config.toml
arch = "unet"
dataset = "made-up waving flags"
objective = "flow_matching"
logit_normal_time = true
norm = "groupnorm"
activation = "relu"
widths = [64, 128, 128]
residual_init = "none"
beta1 = 0.9
eps = 1e-08
ema_decay = 0.99
epochs = 8.6
warmup_steps = 390
Rows from block 2 of a small image flow-matching model, named by matrix and row number. Rows with one number belong to one channel. Each number is 500 + 40 x the weight over its row's rms, rounded and kept within 0 to 999. All counts start at 0. Numbers have three digits each.
After each channel's rows are labels from the 100 images, of 14976 (inputs lightly noised), where the channel reaches its highest value: "lies over" is the class under the peak; "strongest on" is what is common among them. Only what is clearly more common there than usual is listed. The data: made-up waving flags. In brackets: how many of the 100.
# convs0: first 3x3 conv (model.enc.1.0.convs.0.weight, 128x128x3x3, each kernel summed), inputs 0-63
# convs1: second 3x3 conv (model.enc.1.0.convs.1.weight, 128x128x3x3, transposed, each kernel summed), outputs 0-63

convs0.59:520511422469504500528545549544497409485539481507465541543504481506514460541485509433456531527523508483514531515515544520500514533520540410414524528532431470529576536528521494528509530560527567
convs1.59:482535566502483512432522465516499384477474505511517481487463520493518539450498496472546479491465577529462528490503497486488497509483457572556472493506526448450542463359506510558437486529444475
lies over: flag (98)
strongest on: many stripes (26)

convs0.119:529543546504484507498535486504494484462503498543490514502492524510493426502453495490442467505486520571533522533526521467480560546561546446425510446522449408523526450512450534457528457506515572
convs1.119:546510493485542496441542486548547452517529473463528491509442489518535486499533502426495491505507454442536483488443526544493492494436574470508487459520481458478486484464581519533444535633429467
lies over: flag (69)
strongest on: many stripes (54)

convs0.4:518524409451504462500530541521506468470504496514468557499490487506477360513498492430529529464440522545463497508530526542474505485560499490382498541501470425519517427516514463493466477525550472
convs1.4:512474515550505518482432463479436554500579487466522473572488460528515450483540498441493476569577516509561475546452510448503484500440485481434511487507493433577450549439500500536525497537512513
lies over: flag (82)
strongest on: green (49)

convs0.80:504515499485423460465487542395475464503510483464501491554513497541507468468444504483481518559505546422504493481435515525538480471409467409411418504516503450488497479490484502514427474483483421
convs1.80:494515484516496460507562493538525513489475473569505490506544487523502515566530524620575444497557393458464496479492421492478496496605519500539519505487510637504510502513499477488533496449525435
lies over: flag (72)
strongest on: blue (50)

convs0.43:549481487425501544473481526487491522488431528460445494457453434457479513433488446469524511470503493552532515545515511507525479523485495516563500508422378458445516490472443467490480504499516462
convs1.43:486525524558492478422532491452444477505477479572505542511501513513569445565532520456516464437507552546452521440489513472569524518455489500454455521464549419568491499455499551462501521483515539
lies over: flag (90)
strongest on: white (48)

convs0.120:530537418478518518531539488520545450502508519523512502524502525407469501437434468427453503447489517511489465500502481488422491508434497494402539470512423377462509472508504398523491547477475478
convs1.120:486497518562501526420545507442493508546459468505557506424508494445492474528634522529499482509489463499535519550456488527474459512609561455517434500505491471507522527480593489496446486538466549
lies over: flag (74)
strongest on: grey (53)

convs0.111:517534516453498481474461442483507537405506377500463509484443480490478498483460441465424518399471508527488513507511515527492493433471497472482492508552462495485377499411508541487467524482517467
convs1.111:413521446475386488528542469501441508493485507447500496463552565507511458502525561491566424506514512449545533512453425426520508474528532485474554573465451491554513465477435486469417494434483473
lies over: flag (97)
strongest on: yellow (84)

convs0.51:567500438427495520529486503519517554518418521458510502469545402470484552536462511498473502491592515532468488578510453473507513510446531530561544524533522413526498536509590509549492566574493523
convs1.51:416468451509513504483483533469514508449523499535462525544512526453482504509545483493551498445477507497441572511537560556516458486517400512506456501529543474451511558388522517548502467537495436
lies over: flag (86)
strongest on: yellow (61)

convs0.75:441525562511484533494517430460488453536402383447525452496502511539471477498503534470463426533480494482528456573469497500484502514507467527470523527413521431493469478430458423419484483502443509
convs1.75:588523453534556432429512461452526449459567538498511467457532484480532524515478471492465528557510564521508507463513516431478509547502529453468464470502515514500486523375497465521494545509465518
lies over: flag (83)
strongest on: brown (88)

convs0.108:476479487526581483503510569530533408492585593581530438471449569451537466465457524528426528489532514478481486490564524526493551582479527498480503463519434541625521449541489496519457509489478520
convs1.108:498451504516517500462520514453519533559551470450563495516565524489469497506535529521505430541474497420581508478552498516512402470520546566481518538499497480490501518604496486483544486512512443
lies over: flag (77)
strongest on: white (59); yellow (54)

convs0.85:533530471483534569503560503528545524506496527452474449466517480460487517497430550555500538464501466480563495504570510468453557522466582523510488471523496493463467463482510495497496512527529517
convs1.85:477554537549494464434450468379494517526531521534492458499437493477524503506535530503522450491471522547447544498485472472483487461520489488506477487531524517572519461417531526490447466483493558
lies over: flag (89)
strongest on: red (47)

convs0.78:457427432487441477468473453485477452533477395478457507506468393477537462502488500493541477471552500486497472540381522495520497467567463480414502479472547476423433473505515495494511477482462458
convs1.78:536508462514523431476553468463557470485498491493591433490527570542488517547504532465513541524458498523509554471516473536498497552439519496539530525491546516525489496418541478487505504506475550
lies over: flag (94)
strongest on: green (62); purple (61); saltire (35)

convs0.30:529512442458544519386512527507529498442526500521491445476476423416472531493430456416499514501535521493539533483511443493522496479432491531537536497511486469498524529491509526506458538480506452
convs1.30:478533541532519485512445484444468504516459476433449480477486490494556417471486507453487437479441533502457475483485524447500459498455547465432390497478454489548469467492506547492462482492459473
lies over: flag (81)
strongest on: blue (49)

convs0.50:526477453439568508527527556528488503526475498525513515549551518542527503545494533499438516506560473503536528488504502503490539512509541505531474511546482576569492547460497496552513535597556617
convs1.50:451548557540476503500501539470473463457514536533509505479470487486489516490513474446507504491456609496416574521507514528491398485484418559502458483528473447448537501418516527506509469488506452
lies over: flag (77)
strongest on: black (58)

convs0.13:451502449540430520472483367461500496543525383510495485529468474514537490567436573504493513531493506455451447465497478502514506450503468509533531531438458520523486482485415424476451463457525497
convs1.13:510428548475457467499509495600477525477519437438484519518590443504518455487500445517497491443562429477472504466530478480494466484565528499487429480544435546497472517478537473469536508484503493
lies over: flag (89)
strongest on: green (55)

convs0.100:497530402547553462529549510530534481529503558566506543441527546486412506531521524458384441538503559527507513511481565556493514538535501530497552469492549495487567461554541452470512495526471555
convs1.100:535486503492503513500495505480464454548432478486529496533548475529528465485451483505506579535457503424581568499548466523530491537539508550545458490529441570489457471589463525559554493499509478
lies over: flag (80)
strongest on: white (63)

convs0.65:475552393477529460475463430448447486491444438471553496528445456515502446500460543458400487456473434468447452528440416500465469431446436497467436546503436458449509461547412433479473511433521439
convs1.65:569480501476536430483526474523500493492568481495416471541504480470545491469452470462504472603535555428499477449511523481483522485502477500487533484542525478501501506479520503524490510547508534
lies over: backdrop (84)
strongest on: orange (53)

convs0.60:532512506545552450475537510519568476517571516499509502544525409490593533473474557500495461479546501490519492472425495479532495473443526511520464442497443467488394500470490483535554494410493441
convs1.60:480533490489535475503491484473501492498455481483493496479540560474305521455563503509520484485381511515492491510547476498505544551486408483499536510441548537480490470485541493440489502456532559
lies over: flag (92)
strongest on: red (89); teal (68)

convs0.62:533517488497479487493541504524556540525380526447497522498545494502508512506527524457489520508504491537505490537504523497500540544493522517548519488379504446513546546521514451514547479508495533
convs1.62:518538532555523521510497514437507475425543548538445429443508496463531477429500540452528497511498581510461561490503485552515470505494427496555481518482484435471551485435488459513497516531477556
lies over: flag (95)
strongest on: many stripes (67)

convs0.52:537580494523501550556496508547492506568529512541535519526545510557543540545569545538546489553515534534517537537488504538547494527544470490590535486511552515542465514484528565502552510524506473
convs1.52:459481583480514488503520505473464486487497556485536531463493518537410480490503517513501521519419497442446506411464448463516507573547478468446464486486499558473461481467528545480457497516513441
lies over: flag (75); emblem (25)
strongest on: blue (82)

convs0.64:420426465498433434450455473401436475466535455478499514524500441536554488520492451457476525509533486484475484464460527515498497469437561496515471509515446438410502527496473459502533458440494431
convs1.64:489565512463528516497530548514500511456454489487519440490486592485354515483519558526557460499415479509502454534532494506500548539493424470503564517450581504486505465451535502494453529450535574
lies over: flag (85)
strongest on: yellow (63); blue (50)

convs0.63:528460463506445500443470470582456474572522563453491525528457470477526566521485391495476411430462503558478479471400489533537447470547502501504470508499558435479452522523477529499502494462520523
convs1.63:497488559476512465499533505574518488485449531530486496562550490563497449547504509632464501500561418504521497511433432466481492512562467506509432512528519593479541494458506498526467490490516418
lies over: flag (94)
strongest on: green (66); purple (54)

convs0.11:418447426465424528525500509492496510358478410462530546539502528478450529513517467434498500518534512418491521520539549456411465495471518530519586500478515354529471471461538496488541466492433480
convs1.11:528445544582514514419536497528491482491482483487486423524566468590553480591500579575510425494547469553471521501429507535498521516569492473498457490524555552528520467448458462468509455424504472
lies over: flag (87)
strongest on: green (58)

convs0.35:535527513464492527519501511553490472477495498503482530465468445498551498530359469492482487475498470506462485487443452482456470382475506478457496497521381495436499489472491434486354473505477469
convs1.35:492517508494524482458522535447492496490455486518537456473530566422405495510571510523515449485426458489534486477526502516512558527524435477502539486432577512466492493460530492480451516439538592
lies over: flag (81)
strongest on: red (74)

convs0.74:442498504443478426412516452482463511463437503448444462487438434402487460511396553472477485405491478475494476518443491480459441483488482479478445507472490464412488499501465508491493473461447455
convs1.74:560451474510483470453485459548483468521548485483530476470457450489577445489426521512503516508623453495467497488466519472558586472407537483469536495471521543492504494472518511539496510516502584
lies over: backdrop (100)
strongest on: plain field (25)

convs0.93:481482473428487559511473488520486469500439503436422444451423475531498483488405515524468463431440462464458506501424492491481537529472563510504490534441457473428493445482473498501485495435496479
convs1.93:522504514505491526459516467552489500499510512553564454523557463451543509507505540561463547481594448523534552541483424464497474510468505491467517482497516573510497537456462499461468507470526530
lies over: backdrop (98)
strongest on: pink (51)

convs0.22:495490544507497544541557512507532474465413490452517512504435452535541535478464447457505508531526462489517498489394505424464460483452541534521549503502442446478504511433515464515438476521419539
convs1.22:513550513482503518494531503490493509486483468520493494446489563491344519485530549520557437478446510486498475535545490492518583538556377467506564501434605482504547451469540500498459533457550542
lies over: flag (69)
strongest on: red (82)

convs0.15:588505493508493499480493526508584465483536534518459499517468500502489504498502503483529475450512493523511521492519510470480493493503505366475516377519431443529445507509522499568497497500428537
convs1.15:525549473485503514528523541481557502540487433385466493465546495477528475442490504456460474536451541465454433488548515440508478477464505513516467530445536433517465483519472503434455457457486541
lies over: flag (95)
strongest on: purple (51); grey (49)

convs0.25:492488382423442519474539508524511453425507493525458572537491456455500515450475498471504519517532510507479494558489535510476465471362464475446455473493471456497512492530535477520433516536489487
convs1.25:485494513478501434518517513459529487525512480472579448535465545605511510589460540497567532538502432500483544509512503506487526490429527490521485502504523517483490430443489507465528464487498554
lies over: flag (93)
strongest on: brown (59); blue (56)

convs0.89:545519442458502539513566511578493524423459472456509551540531491528507489499467480436453493476520537562511552521512506473575519494543516476424521511535446392526432546466508551509595475528495440
convs1.89:540516533458499487489522489485524477512529525534541472492476452490496493529542526489489483461497516554465473496509530556460417513467502512543504505471555457539541481362556494546369500539491481
lies over: flag (94)
strongest on: green (54)

convs0.121:511526489460519522503519532521527535480531527570531536515475504519563558518497514531609543569532545467503542508471471512512467503469503543487498474493583555615529575506588538542531493554535552
convs1.121:458480572489549510512506446549522519516548550481468500528517558544474496473505458491426540525490438595423373514525545496532471459534561469477484555532436505491459539524523500486464548455462481
lies over: flag (69)
strongest on: blue (55); black (47)

convs0.107:430513457518519509511543478544444505485543485569515510505497516536509522505504491493527294489556486517470508497535495537488545495484493540524488313553550516498521502562482505368515522502540563
convs1.107:499503447493458505519485473464490488509468502472524539498566524478515520460503515487551580612455570449603515553518482479489467528497512453497497518492438457516504516525394540512469488489515526
lies over: flag (91)
strongest on: orange (100); grey (47)

convs0.57:534505521459498558588545529548530514451463494510482509490519558468446526433530480452527485507510510504493497571581497499439491514497479512551524495459525417591522483507532604529514467577530519
convs1.57:497522541543463533478522481495417422542478543508494508487446478502518459470486533414522504541431584447469530530434459500536477494470425489448521469597490540462492488432511519503515483539443419
lies over: flag (100)
strongest on: many stripes (82)

convs0.84:513517446547447576438491510494523512518457484378515445534485493462544486515468573536544526448483528470505457527497522483450516522501491506522538468490491487507447507472517495484478447480395473
convs1.84:516445516470518428503549460581507481445488462571494505558503469490505503532497461613534470489593379476490494457468422493546531494530520509512485493478498638529520496495484498530510480506531465
lies over: flag (73)
strongest on: pink (69)

convs0.113:536530438484432510476516498509543521510510488489521529478444513488453570474516494486526528543502524511500518543490568515459521478474514532513554493466512354530506514517527467531458511447451461
convs1.113:472473519443512464550493522485515494505450477518468512499511483515501465551491470525525463511545447535498454460478451532583465474467548508515449519482518664482504475485527515500458504478485516
lies over: flag (85)
strongest on: black (57)

convs0.71:442465441491495536498539456478499435499366364493522509507510479528492522513504489479565430560483488530501400528474507485473494500493490518460508544422520470463477526424533441496486416517411492
convs1.71:500534523482457495520527441514482486437495458362466500498497518482566460488492513478538462444520544450453467510542491452539468490489519462490512508476523430557488477466480494448483520474494561
lies over: flag (79)
strongest on: brown (71); grey (57); plain field (26)